config = dict(
    vocab_size=35,
    encoder_conv_stem=True,
    text_encoder_layers=7,
    text_encoder_activation='gelu_tanh',
    text_encoder_mlp_ratio=4,
    init='trunc_normal_002',
    momentum=0.95,
    max_grad_norm=1.0,
    batch_size=256,
)
Rows from block 3 of the image encoder of a small contrastive image-text model, named by matrix and row number. Rows with one number belong to one neuron. Each number is 50 + 12 x the weight over its row's rms, rounded and kept within 0 to 99. All counts start at 0. After the name is the row's rms in percent of the matrix's.
After each neuron's rows are labels from the 100 images, of 14848, where the neuron reaches its largest size: "strongest on" is what is common among them. Only what is clearly more common there than usual is listed. The data: rendered roads seen from a driver's seat, with toy cars, trees and houses. In brackets: how many of the 100.
# gate: MLP gate (encoder.blocks.3.mlp.gate.weight, 512x192), inputs 0-95
# fc1: MLP up (encoder.blocks.3.mlp.fc1.weight, 512x192), inputs 0-95
# fc2: MLP down (encoder.blocks.3.mlp.fc2.weight, 192x512, transposed), outputs 0-95

gate.333 091:55 50 42 75 42 56 55 68 39 68 53 60 53 51 26 63 44 48 42 59 44 47 58 59 33 61 45 37 59 47 18 68 74 38 57 44 31 40 56 59 18 53 40 77 64 33 60 40 48 48 46 46 55 45 48 53 46 31 69 72 72 49 46 55 49 65 52 56 35 35 37 55 52 45 37 76 70 32 53 49 42 50 54 49 41 39 36 46 53 50 56 51 55 42 37 42
fc1.333 101:49 41 70 48 62 61 38 55 45 46 27 38 58 63 53 52 50 72 56 47 51 52 42 65 60 22 32 63 60 50 54 39 52 59 47 56 56 44 46 65 62 53 37 59 61 29 44 46 27 59 52 73 54 59 63 40 55 46 79 42 63 40 52 51 65 46 26 57 49 40 54 17 45 46 38 56 47 54 33 51 55 44 61 51 36 46 47 50 73 78 57 46 41 54 56 48
fc2.333 097:63 53 40 37 44 46 45 44 30 43 50 38 61 46 42 68 41 43 41 74 49 62 61 50 28 51 74 34 68 30 80 34 52 48 54 42 47 64 46 50 52 38 49 43 52 52 62 37 39 53 60 67 66 47 50 56 61 44 46 37 36 74 38 52 44 34 57 39 37 67 23 52 60 43 57 60 46 53 45 74 57 68 49 48 44 34 51 51 61 35 51 34 62 60 44 53
strongest on: lamp (85)

gate.238 107:55 47 49 59 50 45 48 45 47 50 42 55 57 48 59 41 37 37 51 47 43 52 30 51 68 76 70 64 34 39 74 29 53 45 57 28 48 39 47 47 48 60 41 56 53 39 37 35 36 34 59 48 47 50 66 60 64 31 52 68 52 60 54 72 44 44 61 61 59 45 29 66 39 63 62 46 62 36 59 32 49 52 45 47 74 59 76 63 47 62 54 41 52 44 51 52
fc1.238 109:44 31 73 59 49 48 49 39 47 42 28 59 51 56 34 48 74 58 59 47 43 58 53 71 41 32 48 31 43 55 26 36 72 38 52 62 38 57 57 60 43 57 49 34 46 56 38 47 32 53 44 69 50 53 33 40 23 71 37 33 40 50 47 51 39 55 34 51 37 59 52 53 69 41 66 61 46 53 29 39 32 58 44 43 59 64 42 55 60 53 67 37 47 75 50 63
fc2.238 113:48 45 64 56 52 41 59 69 55 45 52 51 61 36 62 40 47 36 47 60 33 24 49 51 56 55 64 52 43 59 74 44 60 42 55 36 56 55 61 64 50 55 51 41 26 41 63 65 37 44 42 62 72 69 48 36 47 39 56 67 45 76 72 22 56 51 44 34 50 52 53 28 73 56 52 37 50 34 44 52 73 57 50 52 39 46 44 47 26 74 62 42 64 84 59 45
strongest on: tree (69)

gate.126 099:66 19 59 67 42 47 52 51 55 66 61 22 21 41 28 44 53 56 62 48 60 54 46 67 35 43 51 60 40 38 38 49 47 45 42 37 57 50 52 57 40 67 62 50 49 46 54 50 60 45 47 33 54 59 39 42 46 44 45 59 48 49 62 61 57 42 73 68 59 50 32 36 52 43 55 34 40 85 27 54 51 50 46 42 60 79 43 46 53 30 47 37 42 39 63 49
fc1.126 096:46 37 48 29 69 60 43 68 59 32 47 75 51 42 40 30 34 52 42 55 60 40 74 36 52 37 67 35 42 70 56 27 30 63 44 58 51 50 43 70 37 36 48 42 59 51 52 65 69 45 49 28 59 65 51 64 52 51 48 55 53 56 37 44 49 52 38 59 49 63 72 57 39 28 47 46 39 31 33 39 87 40 44 53 34 46 53 51 49 88 41 59 35 66 47 41
fc2.126 110:48 47 48 55 35 63 43 41 64 63 50 37 52 64 38 37 45 46 24 53 44 43 56 73 54 43 47 42 41 60 57 49 45 46 63 41 57 50 41 69 67 54 34 46 57 45 55 48 56 32 37 61 50 52 45 24 69 69 51 25 56 33 64 49 66 57 68 40 64 56 60 39 64 60 42 48 43 51 56 41 56 54 58 49 62 26 62 57 53 20 54 39 51 60 66 17
strongest on: tree (68)

gate.86 107:53 72 35 39 43 63 57 55 50 54 44 46 46 36 51 66 95 55 80 45 44 45 45 55 50 37 48 54 49 59 56 42 70 54 56 65 50 40 54 51 53 44 39 64 64 30 46 42 54 51 67 64 47 54 52 45 36 51 57 58 29 39 40 37 53 57 35 36 28 59 38 42 58 59 41 44 24 53 67 57 47 32 65 36 64 41 39 36 56 72 57 67 29 47 41 56
fc1.86 105:57 33 65 53 64 59 51 55 62 51 45 56 48 38 57 59 83 56 29 69 42 69 64 54 47 49 40 63 50 66 56 52 54 49 39 51 44 76 51 56 59 14 34 38 52 67 37 45 55 68 31 64 58 44 45 43 41 59 51 56 39 61 64 49 47 42 40 60 37 53 24 30 37 56 42 72 37 38 49 31 45 45 44 47 57 65 60 71 62 64 55 42 64 40 42 62
fc2.86 115:38 57 56 47 51 53 66 49 47 35 44 48 58 54 49 66 60 57 57 61 46 48 47 29 20 70 66 44 58 53 57 49 49 44 39 57 53 40 30 63 47 52 50 41 31 32 42 61 41 99 51 63 40 32 63 51 42 42 53 53 49 55 34 69 30 44 54 47 52 44 54 69 75 39 63 68 46 51 51 58 35 37 27 51 62 54 58 43 57 53 42 59 49 45 55 52
strongest on: lamp (95)

gate.49 098:59 20 43 60 62 52 68 69 60 59 57 45 36 71 53 55 46 58 41 67 30 55 60 64 36 41 49 56 33 48 55 52 30 61 63 66 58 12 39 51 69 47 45 39 56 47 46 51 44 43 31 58 22 59 44 31 64 43 64 51 54 41 46 44 67 39 44 51 56 58 59 27 46 42 23 86 19 45 62 40 49 39 48 49 45 37 54 59 59 38 55 56 34 43 53 61
fc1.49 096:57 46 37 50 41 35 45 66 55 29 43 37 34 39 64 45 57 34 51 53 58 69 43 44 45 51 54 36 68 73 57 56 66 57 40 61 52 50 65 39 36 61 52 53 52 53 43 53 49 51 48 29 82 55 74 75 24 63 34 36 76 58 56 65 39 51 60 53 37 48 57 40 58 60 50 35 66 44 41 60 47 47 50 53 58 58 48 59 45 47 55 44 53 63 56 51
fc2.49 102:41 43 45 36 54 60 75 70 49 51 38 39 22 53 60 54 43 52 31 63 33 44 54 64 63 65 66 52 55 25 30 57 65 49 44 41 50 32 31 44 36 61 26 53 33 55 42 70 55 54 59 70 59 63 32 44 40 53 44 48 45 65 54 44 54 53 46 38 53 45 41 27 57 42 50 51 54 55 47 57 52 39 38 31 61 44 76 44 60 70 44 44 54 36 61 32
strongest on: bends left (80); sandy verge (71)

gate.439 094:47 55 57 64 41 50 36 53 42 21 49 53 36 37 62 51 29 35 34 36 58 46 38 54 71 53 59 39 66 60 31 65 56 64 56 69 51 35 46 51 71 40 63 49 36 49 34 32 54 45 60 35 44 53 58 54 57 50 63 64 61 39 44 73 56 68 59 67 43 62 65 50 49 35 66 58 45 60 40 56 43 43 74 51 54 43 38 43 49 46 37 51 39 54 26 63
fc1.439 091:47 48 61 32 41 68 48 43 51 39 58 30 63 44 54 67 71 34 28 61 41 64 69 41 51 49 47 58 70 59 41 41 43 43 61 62 31 55 51 41 44 62 46 56 58 46 52 43 69 45 51 47 58 59 62 57 35 50 41 26 50 51 47 35 41 44 47 47 47 60 44 66 52 70 29 35 58 42 55 47 42 49 56 54 48 38 39 41 36 53 38 49 67 41 60 34
fc2.439 079:37 40 42 50 44 40 50 47 44 31 34 49 51 64 61 66 56 56 55 57 37 53 56 50 57 57 48 27 45 51 44 55 63 53 50 59 47 51 22 48 58 64 42 64 57 46 72 33 57 38 49 37 73 71 41 53 56 52 44 59 52 46 58 59 43 48 38 26 38 45 57 34 48 54 66 51 39 36 52 55 47 47 51 47 58 57 34 64 39 27 51 63 55 47 50 45
strongest on: double yellow line (66)

gate.378 099:46 37 60 53 62 43 43 49 51 44 67 54 53 41 59 46 62 40 47 49 39 56 42 40 60 51 58 58 69 59 42 76 30 58 60 28 57 37 70 45 51 48 52 70 57 62 25 30 62 43 54 57 35 42 70 41 54 42 45 39 16 42 44 55 49 59 51 50 54 73 32 49 58 29 32 28 47 65 64 57 80 39 57 35 51 48 75 44 51 83 37 31 69 59 57 73
fc1.378 102:74 43 55 58 86 47 45 50 53 53 61 60 53 36 70 33 44 47 35 32 58 55 37 40 44 62 44 60 48 65 47 54 47 48 73 21 43 41 53 41 47 49 61 38 52 44 35 39 37 46 56 53 43 40 61 43 53 46 69 55 28 47 51 53 34 54 47 48 60 67 47 46 45 27 39 20 42 72 55 63 67 51 54 35 56 34 69 60 52 51 30 42 61 52 69 63
fc2.378 104:46 29 39 52 63 54 63 47 62 49 52 41 54 55 59 41 62 66 50 49 50 57 70 52 67 32 53 62 39 56 42 50 65 50 43 20 56 37 61 40 55 36 45 62 41 41 63 39 69 48 61 57 40 35 63 73 37 49 86 48 57 50 52 48 45 51 53 44 53 59 55 50 53 38 34 41 69 59 66 47 49 47 28 49 48 37 63 35 35 69 56 43 07 53 41 57
strongest on: double yellow line (52)

gate.469 102:45 57 41 30 42 67 38 49 42 36 55 38 51 52 30 53 43 62 60 28 43 35 39 59 74 56 44 47 47 66 42 42 64 61 54 29 21 42 47 55 58 34 57 39 38 69 60 34 40 54 60 48 47 35 48 49 46 61 57 43 65 44 39 56 39 60 71 37 52 45 55 53 55 64 42 77 40 61 35 73 43 55 54 42 42 56 69 30 55 51 65 72 53 30 54 48
fc1.469 105:49 21 58 51 69 47 44 44 41 41 65 43 69 42 28 44 62 59 30 55 63 32 23 75 74 66 38 37 51 63 57 58 36 62 47 51 66 51 36 45 56 64 42 40 57 47 27 71 26 57 25 47 61 49 41 65 43 43 47 34 38 47 57 41 63 39 51 49 39 56 42 50 50 54 62 36 43 36 46 64 45 40 73 53 58 47 48 40 49 53 56 29 41 42 56 45
fc2.469 090:61 41 44 40 60 60 47 49 55 55 45 27 43 73 57 57 58 34 31 42 38 54 47 48 38 31 37 36 51 38 47 50 60 52 42 45 34 69 59 61 58 64 41 51 37 36 69 52 54 54 75 59 33 54 30 59 37 56 63 44 74 58 41 59 72 51 67 69 65 73 46 55 46 49 43 38 50 65 47 56 71 37 29 55 40 53 65 46 53 50 36 53 72 47 38 33
strongest on: truck (98)

gate.241 093:21 61 54 63 51 61 53 50 64 42 68 50 66 53 32 43 69 56 63 58 41 75 44 38 42 41 41 37 38 56 29 70 32 58 59 65 51 49 61 47 57 29 51 73 38 34 56 48 26 60 55 42 41 47 34 65 46 57 48 36 39 30 26 46 58 55 65 53 32 53 46 45 44 46 52 64 48 38 54 79 34 55 38 69 59 63 66 52 40 43 47 64 52 45 55 54
fc1.241 104:44 63 61 50 35 66 48 35 58 41 53 42 38 55 45 51 69 59 57 47 32 65 38 60 48 35 61 40 32 47 31 66 48 51 53 60 34 48 53 46 45 31 64 74 41 49 44 57 27 49 56 36 51 23 33 56 57 50 31 36 49 56 31 54 45 58 43 45 59 40 50 57 44 38 52 51 47 33 57 64 60 35 51 40 45 60 68 40 36 53 45 59 43 37 54 50
fc2.241 095:46 44 27 60 63 54 45 58 47 37 42 55 66 43 41 25 47 49 58 75 48 46 40 44 32 57 53 46 77 50 58 86 54 43 75 53 73 20 65 43 60 48 48 34 41 58 52 47 50 55 28 39 56 60 68 40 44 43 39 41 53 58 55 54 41 50 42 62 41 57 49 57 67 58 50 49 69 48 54 46 48 47 29 65 47 56 53 57 53 33 49 60 34 58 30 42
strongest on: tree (98)

gate.43 103:39 70 61 53 51 60 55 48 62 53 55 55 39 42 24 50 60 54 45 20 49 34 29 49 76 47 23 49 62 58 10 60 45 57 32 52 53 52 43 35 30 85 65 57 53 52 29 55 49 47 49 46 38 44 56 41 38 25 51 55 66 55 54 71 47 37 48 34 45 43 43 51 49 42 48 32 42 71 42 37 50 56 63 37 47 47 61 65 55 51 57 58 65 51 60 72
fc1.43 098:51 58 54 40 36 58 33 51 46 63 57 54 42 35 52 63 51 68 50 45 43 33 41 51 86 27 31 41 60 52 41 37 56 65 57 46 53 44 71 41 34 54 88 42 58 44 46 33 52 50 36 42 54 36 63 66 51 45 56 62 91 52 43 59 30 38 61 59 55 55 67 65 38 43 60 41 34 50 50 43 40 55 57 54 55 69 50 62 63 69 47 58 47 43 48 78
fc2.43 131:54 49 57 24 68 64 55 29 43 55 71 46 46 46 40 42 60 51 56 85 58 26 69 64 49 51 55 63 52 45 52 63 44 50 53 59 52 65 50 80 51 49 55 22 66 55 57 57 53 37 53 47 18 56 39 47 37 63 50 44 64 48 42 61 44 59 66 46 63 55 62 52 45 29 64 54 55 59 84 43 64 53 33 36 47 45 57 53 31 52 50 54 67 58 56 35
strongest on: lamp (77)

gate.165 104:65 53 78 46 25 81 39 49 39 49 45 45 53 32 42 52 66 35 55 50 49 48 46 57 48 51 51 41 48 52 63 37 78 72 51 41 48 54 53 48 48 43 71 39 52 33 37 50 37 46 64 54 44 46 49 61 35 40 65 51 58 41 52 42 49 43 43 48 51 57 43 57 36 58 39 37 76 33 69 59 38 58 52 57 49 77 54 41 36 31 64 53 55 58 34 61
fc1.165 106:46 52 71 30 47 71 62 41 40 44 52 46 50 15 41 55 53 33 21 52 45 48 39 44 62 59 58 74 48 53 59 42 58 57 48 47 48 59 52 67 33 41 66 54 52 48 49 40 53 53 62 59 51 35 32 53 55 24 52 43 67 39 46 47 49 26 39 53 58 35 60 54 46 60 51 38 66 42 59 49 56 46 44 54 34 65 70 45 33 36 36 45 42 63 34 52
fc2.165 130:39 43 33 44 55 58 71 28 50 49 55 35 49 52 43 51 49 42 37 67 47 51 63 51 55 48 71 69 39 40 48 53 62 56 52 43 34 51 39 36 55 73 55 45 56 77 70 42 82 42 63 38 38 64 48 57 68 62 44 51 49 52 37 55 54 39 43 55 57 78 67 53 43 43 52 54 52 59 72 56 34 30 62 38 58 53 62 53 55 65 46 37 40 62 66 25
strongest on: pine (93)

gate.395 105:60 48 53 46 59 69 41 47 64 59 37 57 34 37 56 48 74 39 53 27 49 21 48 40 76 39 45 68 57 53 47 61 49 58 41 55 51 39 27 57 58 52 51 50 40 37 46 56 80 27 41 50 71 39 72 55 52 41 71 54 49 69 42 83 39 65 65 60 32 44 58 54 72 39 38 33 58 50 52 18 59 25 69 28 49 47 44 42 58 50 43 42 55 48 61 59
fc1.395 104:47 63 39 60 53 28 42 51 67 54 56 50 49 56 56 41 30 46 54 57 54 62 45 53 26 57 73 34 60 54 53 63 31 55 64 37 52 68 59 44 59 41 50 42 80 47 51 30 25 68 49 44 26 69 53 46 44 44 38 47 48 35 36 18 72 44 41 28 63 34 58 65 54 52 74 49 62 51 47 70 43 56 42 51 41 42 53 56 27 69 65 53 57 34 30 41
fc2.395 114:51 46 41 67 46 56 76 48 34 53 57 66 67 49 63 69 72 64 46 66 75 71 31 57 55 55 60 51 62 52 32 68 65 61 60 58 38 67 38 58 53 34 36 39 51 39 48 47 34 36 43 43 62 42 37 33 47 29 38 37 61 29 57 46 27 44 37 53 47 49 50 53 43 62 43 68 40 33 32 46 55 52 47 41 50 29 30 27 30 69 42 50 43 38 67 64
strongest on: tree (90)

gate.22 108:53 32 41 62 56 57 65 48 58 46 56 66 61 62 38 36 56 45 63 49 28 59 40 60 61 45 59 43 64 43 33 50 52 66 41 64 27 53 64 72 53 40 61 36 23 33 54 40 29 53 50 56 44 22 53 60 46 64 58 28 56 44 47 64 42 58 64 42 36 49 38 61 49 39 53 56 49 40 35 37 64 53 59 36 57 68 62 43 53 38 44 72 45 43 60 38
fc1.22 104:38 67 42 37 23 58 56 50 34 54 52 40 40 45 62 51 31 60 46 46 33 56 36 26 39 63 56 59 42 52 68 35 68 40 59 51 71 52 28 77 45 53 27 54 50 67 25 54 50 40 56 60 44 47 49 54 47 47 72 59 20 51 39 46 47 49 50 59 54 44 63 38 52 66 51 60 55 50 66 67 42 29 30 50 56 32 47 56 69 55 64 59 65 66 47 34
fc2.22 110:54 53 54 59 55 40 51 54 52 41 63 25 47 54 50 45 56 53 40 35 59 57 55 41 53 46 48 46 46 50 39 40 47 78 35 44 42 77 84 46 72 44 55 55 41 63 60 59 49 48 61 62 61 24 28 60 59 48 67 36 75 49 51 58 53 52 73 47 52 57 34 49 51 51 46 56 35 46 46 28 63 63 70 26 36 69 60 55 49 52 48 42 55 32 34 58
strongest on: tree (61)

gate.408 098:41 59 57 57 44 59 49 69 47 39 59 53 33 52 73 35 49 30 40 38 22 38 57 47 68 67 53 61 48 48 33 48 51 35 69 36 48 46 52 50 62 24 52 72 34 45 63 39 52 55 59 37 49 47 54 52 32 63 53 48 59 41 37 51 66 42 55 46 50 40 41 62 67 38 48 35 49 57 53 56 48 48 61 45 53 40 64 63 76 61 32 51 41 45 36 82
fc1.408 100:74 30 37 62 36 46 52 69 46 43 50 48 45 56 56 65 36 66 50 58 66 54 42 48 39 64 47 65 48 54 56 59 42 15 65 58 32 60 19 66 50 71 52 58 45 30 38 56 42 51 44 41 39 56 41 43 66 56 52 60 58 42 60 62 50 60 57 61 39 44 64 58 68 67 73 51 25 49 43 56 65 68 63 32 53 42 45 52 39 53 53 56 67 48 60 34
fc2.408 112:38 49 40 43 44 46 41 62 63 61 40 41 50 36 70 24 49 50 19 31 52 47 47 47 41 57 54 33 42 53 37 63 44 67 55 77 49 57 57 60 38 54 57 39 61 42 39 47 66 45 53 43 43 53 48 56 51 39 33 46 41 52 57 36 62 36 63 38 32 65 37 56 55 51 31 43 60 56 61 44 58 50 77 59 15 62 41 53 60 67 51 33 38 52 40 49
strongest on: vehicles: zero (42)

gate.30 089:36 75 45 50 47 65 47 54 56 73 35 47 42 37 57 55 57 46 48 27 61 58 39 43 34 33 24 58 34 66 36 56 50 46 33 61 54 61 46 60 48 39 42 48 36 50 55 62 50 41 62 44 52 41 48 42 42 61 73 61 47 55 65 37 69 66 47 45 48 46 48 41 64 43 31 56 66 37 46 55 62 36 66 55 54 46 52 41 58 38 37 56 45 43 54 64
fc1.30 089:53 69 44 48 66 52 63 34 48 48 49 50 61 40 41 35 35 19 76 53 64 47 58 63 30 59 67 53 45 73 62 51 52 48 43 51 59 70 56 57 39 49 69 38 44 49 45 29 34 48 70 48 55 68 50 58 37 53 54 55 32 47 50 48 56 62 51 40 34 50 46 55 23 44 30 59 58 53 39 52 37 24 28 51 58 47 57 63 49 57 57 50 53 59 64 41
fc2.30 073:51 57 62 49 42 53 36 32 51 21 43 36 46 45 70 50 48 52 38 44 27 60 54 43 67 44 52 63 57 69 35 53 46 28 39 53 52 36 72 63 76 23 55 57 55 52 41 56 23 49 55 65 57 35 39 50 45 43 45 46 60 72 44 66 53 31 33 51 59 39 57 46 32 55 61 53 37 70 38 60 61 75 60 44 33 49 65 57 66 49 46 57 67 46 58 80
strongest on: double yellow line (81)

gate.476 102:63 23 46 67 26 60 52 47 43 54 56 62 47 56 59 48 49 40 52 49 39 71 38 47 33 12 44 61 55 71 34 54 54 51 70 54 74 52 56 58 58 53 53 30 63 23 60 49 54 59 62 79 52 61 71 50 28 09 72 47 48 48 52 42 44 54 48 62 47 65 54 47 51 58 37 37 50 59 49 73 49 41 32 39 27 58 52 50 44 55 69 64 35 56 40 58
fc1.476 097:30 60 54 50 56 51 45 58 32 49 57 52 47 54 62 61 64 57 63 27 70 59 76 41 55 54 50 38 55 39 48 37 67 45 42 54 41 47 32 18 62 41 41 55 45 57 64 47 33 40 61 48 43 53 35 55 71 60 37 64 75 70 42 49 49 54 63 47 44 62 57 57 22 60 58 56 49 57 45 51 46 48 76 46 54 35 53 61 50 43 39 53 73 27 58 45
fc2.476 137:39 88 41 51 41 62 55 49 57 48 55 44 59 63 57 49 39 43 65 56 44 45 42 57 42 61 34 50 43 67 60 63 47 57 47 47 86 71 30 40 46 44 64 24 33 73 37 43 35 63 40 63 56 56 60 52 36 62 36 34 65 59 46 61 68 42 54 44 38 36 22 49 65 75 39 31 50 58 59 42 56 64 69 61 53 56 65 40 42 30 45 43 41 59 30 47
strongest on: vehicles: zero (33)

gate.57 099:61 28 62 32 55 61 57 65 56 49 15 58 37 56 45 72 48 40 40 52 44 51 32 51 44 73 45 23 49 64 59 51 52 45 50 56 46 41 55 40 54 49 43 60 26 61 57 48 51 55 51 43 67 57 64 44 46 47 53 58 44 49 30 51 39 50 42 52 55 40 07 44 42 42 39 46 73 36 55 48 49 45 61 64 38 54 73 66 63 37 69 82 62 22 49 35
fc1.57 096:35 34 40 52 64 48 42 52 71 52 38 57 38 43 47 80 62 48 37 63 52 60 38 44 68 67 51 37 34 60 52 57 41 71 57 54 45 55 48 50 50 34 50 70 59 55 47 71 56 40 34 29 45 45 52 33 62 51 52 54 40 65 55 63 28 62 45 73 42 52 53 41 66 48 67 45 33 45 50 47 40 50 94 50 64 49 55 65 53 52 57 59 51 34 47 55
fc2.57 059:61 62 61 47 37 47 63 52 29 72 54 55 31 52 47 42 61 49 50 54 38 57 57 85 54 42 52 77 67 60 69 47 35 65 46 31 33 42 53 65 46 38 39 42 60 44 45 80 38 40 56 30 34 61 38 23 68 52 51 50 43 19 63 40 54 55 70 41 31 39 47 60 50 58 42 57 52 44 49 60 41 48 41 56 55 54 39 35 62 67 64 49 43 52 54 50
strongest on: double yellow line (99)

gate.224 094:47 52 41 62 52 55 61 43 56 41 75 54 58 49 67 51 48 52 50 60 53 43 34 51 51 51 29 67 51 46 54 51 43 56 67 61 34 54 67 44 42 47 77 59 27 52 40 58 61 53 44 33 49 53 77 71 44 39 42 66 24 31 51 52 12 41 68 35 38 63 64 54 65 35 49 59 64 49 22 47 60 51 42 80 32 43 50 44 41 46 50 57 58 50 44 53
fc1.224 103:50 44 54 31 53 47 20 41 40 52 24 72 45 65 45 28 37 31 38 27 40 52 81 59 57 55 32 29 50 68 34 64 47 43 55 41 48 47 35 60 54 56 36 40 54 52 64 40 52 59 46 74 36 50 37 50 47 47 61 36 62 59 44 71 60 45 58 62 68 49 38 72 47 65 53 42 48 47 77 51 41 51 50 36 69 79 51 65 59 55 46 43 45 45 54 42
fc2.224 073:52 39 66 71 42 56 57 59 54 41 45 58 51 53 53 48 60 62 46 65 53 36 25 37 48 61 70 49 50 40 50 36 37 49 44 53 42 50 48 69 64 79 61 52 53 36 33 46 66 59 48 29 48 64 77 48 67 37 28 63 58 47 66 51 52 58 52 47 38 38 40 21 45 64 31 49 76 37 44 47 67 57 60 54 49 61 57 55 58 45 46 54 74 39 37 53
strongest on: car (86); vehicles: two (73)

gate.71 101:48 53 57 43 57 58 33 56 44 40 36 60 57 43 49 37 47 39 24 43 73 29 40 47 43 64 31 53 38 33 26 48 57 45 49 45 62 52 67 58 46 43 41 49 38 44 43 38 69 42 49 36 50 55 59 73 40 40 63 58 47 52 63 64 54 47 66 66 53 48 46 61 54 52 57 44 55 41 66 53 44 48 58 53 51 55 37 53 47 53 55 59 32 52 45 65
fc1.71 096:54 29 52 48 43 40 57 64 45 60 42 57 33 62 56 40 38 59 71 43 32 53 50 76 63 78 47 45 62 37 41 36 42 68 47 45 57 37 58 75 68 61 43 32 33 57 53 46 58 45 74 71 59 36 49 57 66 35 68 56 39 63 53 51 62 51 53 45 56 49 52 49 42 47 15 38 55 50 60 59 46 38 33 52 41 37 62 46 65 51 46 53 38 44 52 56
fc2.71 094:56 67 56 59 44 54 58 59 59 30 47 52 60 62 32 47 41 31 45 52 75 39 37 56 46 63 60 66 49 18 34 66 66 71 46 46 59 25 62 50 46 63 64 69 34 31 40 60 52 42 64 45 59 64 70 56 59 28 44 38 67 40 80 46 36 62 33 49 48 60 60 50 49 52 69 48 56 37 49 49 56 42 46 36 53 41 33 34 43 56 46 56 26 56 45 61
strongest on: pine (59)

gate.497 106:43 54 49 62 32 36 45 37 34 53 44 66 36 38 29 47 37 40 46 39 45 47 37 47 67 69 70 57 46 49 51 74 32 41 63 36 58 49 64 63 62 49 47 63 47 38 63 34 38 41 46 37 46 49 51 41 52 56 52 38 35 58 48 43 61 28 34 48 32 49 69 49 30 60 45 53 54 29 42 57 47 65 47 46 48 44 61 67 42 46 44 57 47 29 45 45
fc1.497 104:83 62 48 50 47 34 51 44 55 49 47 49 43 47 32 53 50 49 48 50 52 38 53 47 57 43 49 62 52 57 53 57 19 56 53 40 42 45 84 66 60 38 52 41 49 63 45 79 60 49 53 60 44 26 44 29 47 27 39 45 50 52 45 28 64 33 38 44 62 48 39 54 35 52 43 61 45 47 41 50 49 61 21 55 70 56 73 42 55 33 46 80 53 54 42 34
fc2.497 139:61 45 67 41 45 44 50 58 42 50 56 55 48 51 44 51 59 46 42 42 38 28 48 27 44 62 47 67 52 37 51 48 42 64 46 62 60 40 67 50 58 64 59 58 61 43 59 59 49 58 49 47 42 44 34 51 49 38 36 51 69 41 35 56 47 64 48 37 56 46 59 35 35 34 41 63 31 65 65 37 38 49 48 67 71 36 31 58 50 46 68 49 59 60 42 41
strongest on: bends left (98)

gate.474 098:47 37 54 37 56 46 40 29 38 57 56 49 68 52 39 61 73 55 50 41 88 64 54 64 37 35 56 64 37 59 56 67 48 64 34 63 51 34 48 69 66 30 69 65 52 21 50 33 53 49 41 49 59 37 56 69 56 64 55 54 39 57 52 36 63 49 60 38 27 33 48 34 64 48 75 64 40 75 35 58 33 43 60 43 33 60 58 52 50 62 41 58 57 42 50 45
fc1.474 106:32 54 48 39 64 55 60 40 57 59 70 35 73 67 67 39 68 52 76 51 49 37 49 31 34 24 63 37 63 49 47 27 59 70 69 74 52 62 38 65 44 37 48 47 50 65 44 32 43 48 59 26 49 34 61 62 46 44 61 48 23 56 67 45 59 38 50 42 60 62 63 62 50 39 68 46 52 40 43 52 52 54 47 25 35 53 54 55 57 59 39 54 44 48 35 44
fc2.474 069:66 67 35 63 42 40 44 53 27 60 41 62 48 32 44 48 73 67 46 63 39 40 25 59 62 58 50 58 54 56 58 75 32 64 56 41 51 51 68 51 60 53 48 44 48 65 24 59 46 63 59 46 38 51 76 37 59 39 34 45 52 58 47 49 53 36 69 38 37 60 57 48 46 67 50 43 31 43 42 44 35 68 40 40 56 33 41 55 43 64 55 64 70 49 28 51
strongest on: car (84); vehicles: two (67)

gate.203 100:30 40 59 60 47 58 56 43 36 37 59 62 53 57 46 48 75 38 25 65 33 44 51 36 33 63 45 66 51 55 62 63 57 78 71 40 47 45 38 68 38 38 51 28 47 53 70 32 70 59 63 55 57 47 56 27 72 36 33 54 37 53 43 58 48 41 39 50 51 66 39 34 63 59 47 56 46 40 45 44 63 57 65 57 53 54 43 56 54 52 60 25 52 31 57 40
fc1.203 100:50 43 40 51 47 46 41 40 61 38 34 50 62 54 38 41 36 58 52 50 46 48 46 50 64 54 48 36 50 70 57 31 42 36 57 54 48 62 52 40 52 67 64 36 55 50 56 62 50 63 54 54 40 50 47 57 45 68 65 39 47 54 42 47 62 61 66 50 63 39 58 69 23 34 52 66 62 67 47 28 35 43 45 67 60 64 76 56 42 33 22 40 66 38 39 55
fc2.203 091:43 44 44 47 38 47 57 34 50 47 61 38 54 61 71 25 25 65 55 68 42 43 59 47 64 52 52 39 71 55 80 45 49 57 55 59 53 70 70 52 61 37 48 68 44 40 41 61 65 44 45 63 57 36 30 44 51 43 54 50 36 50 59 55 57 69 47 58 42 42 48 44 43 55 45 41 72 52 30 51 29 44 62 40 59 56 39 31 51 30 48 51 59 51 56 44
strongest on: tree (89)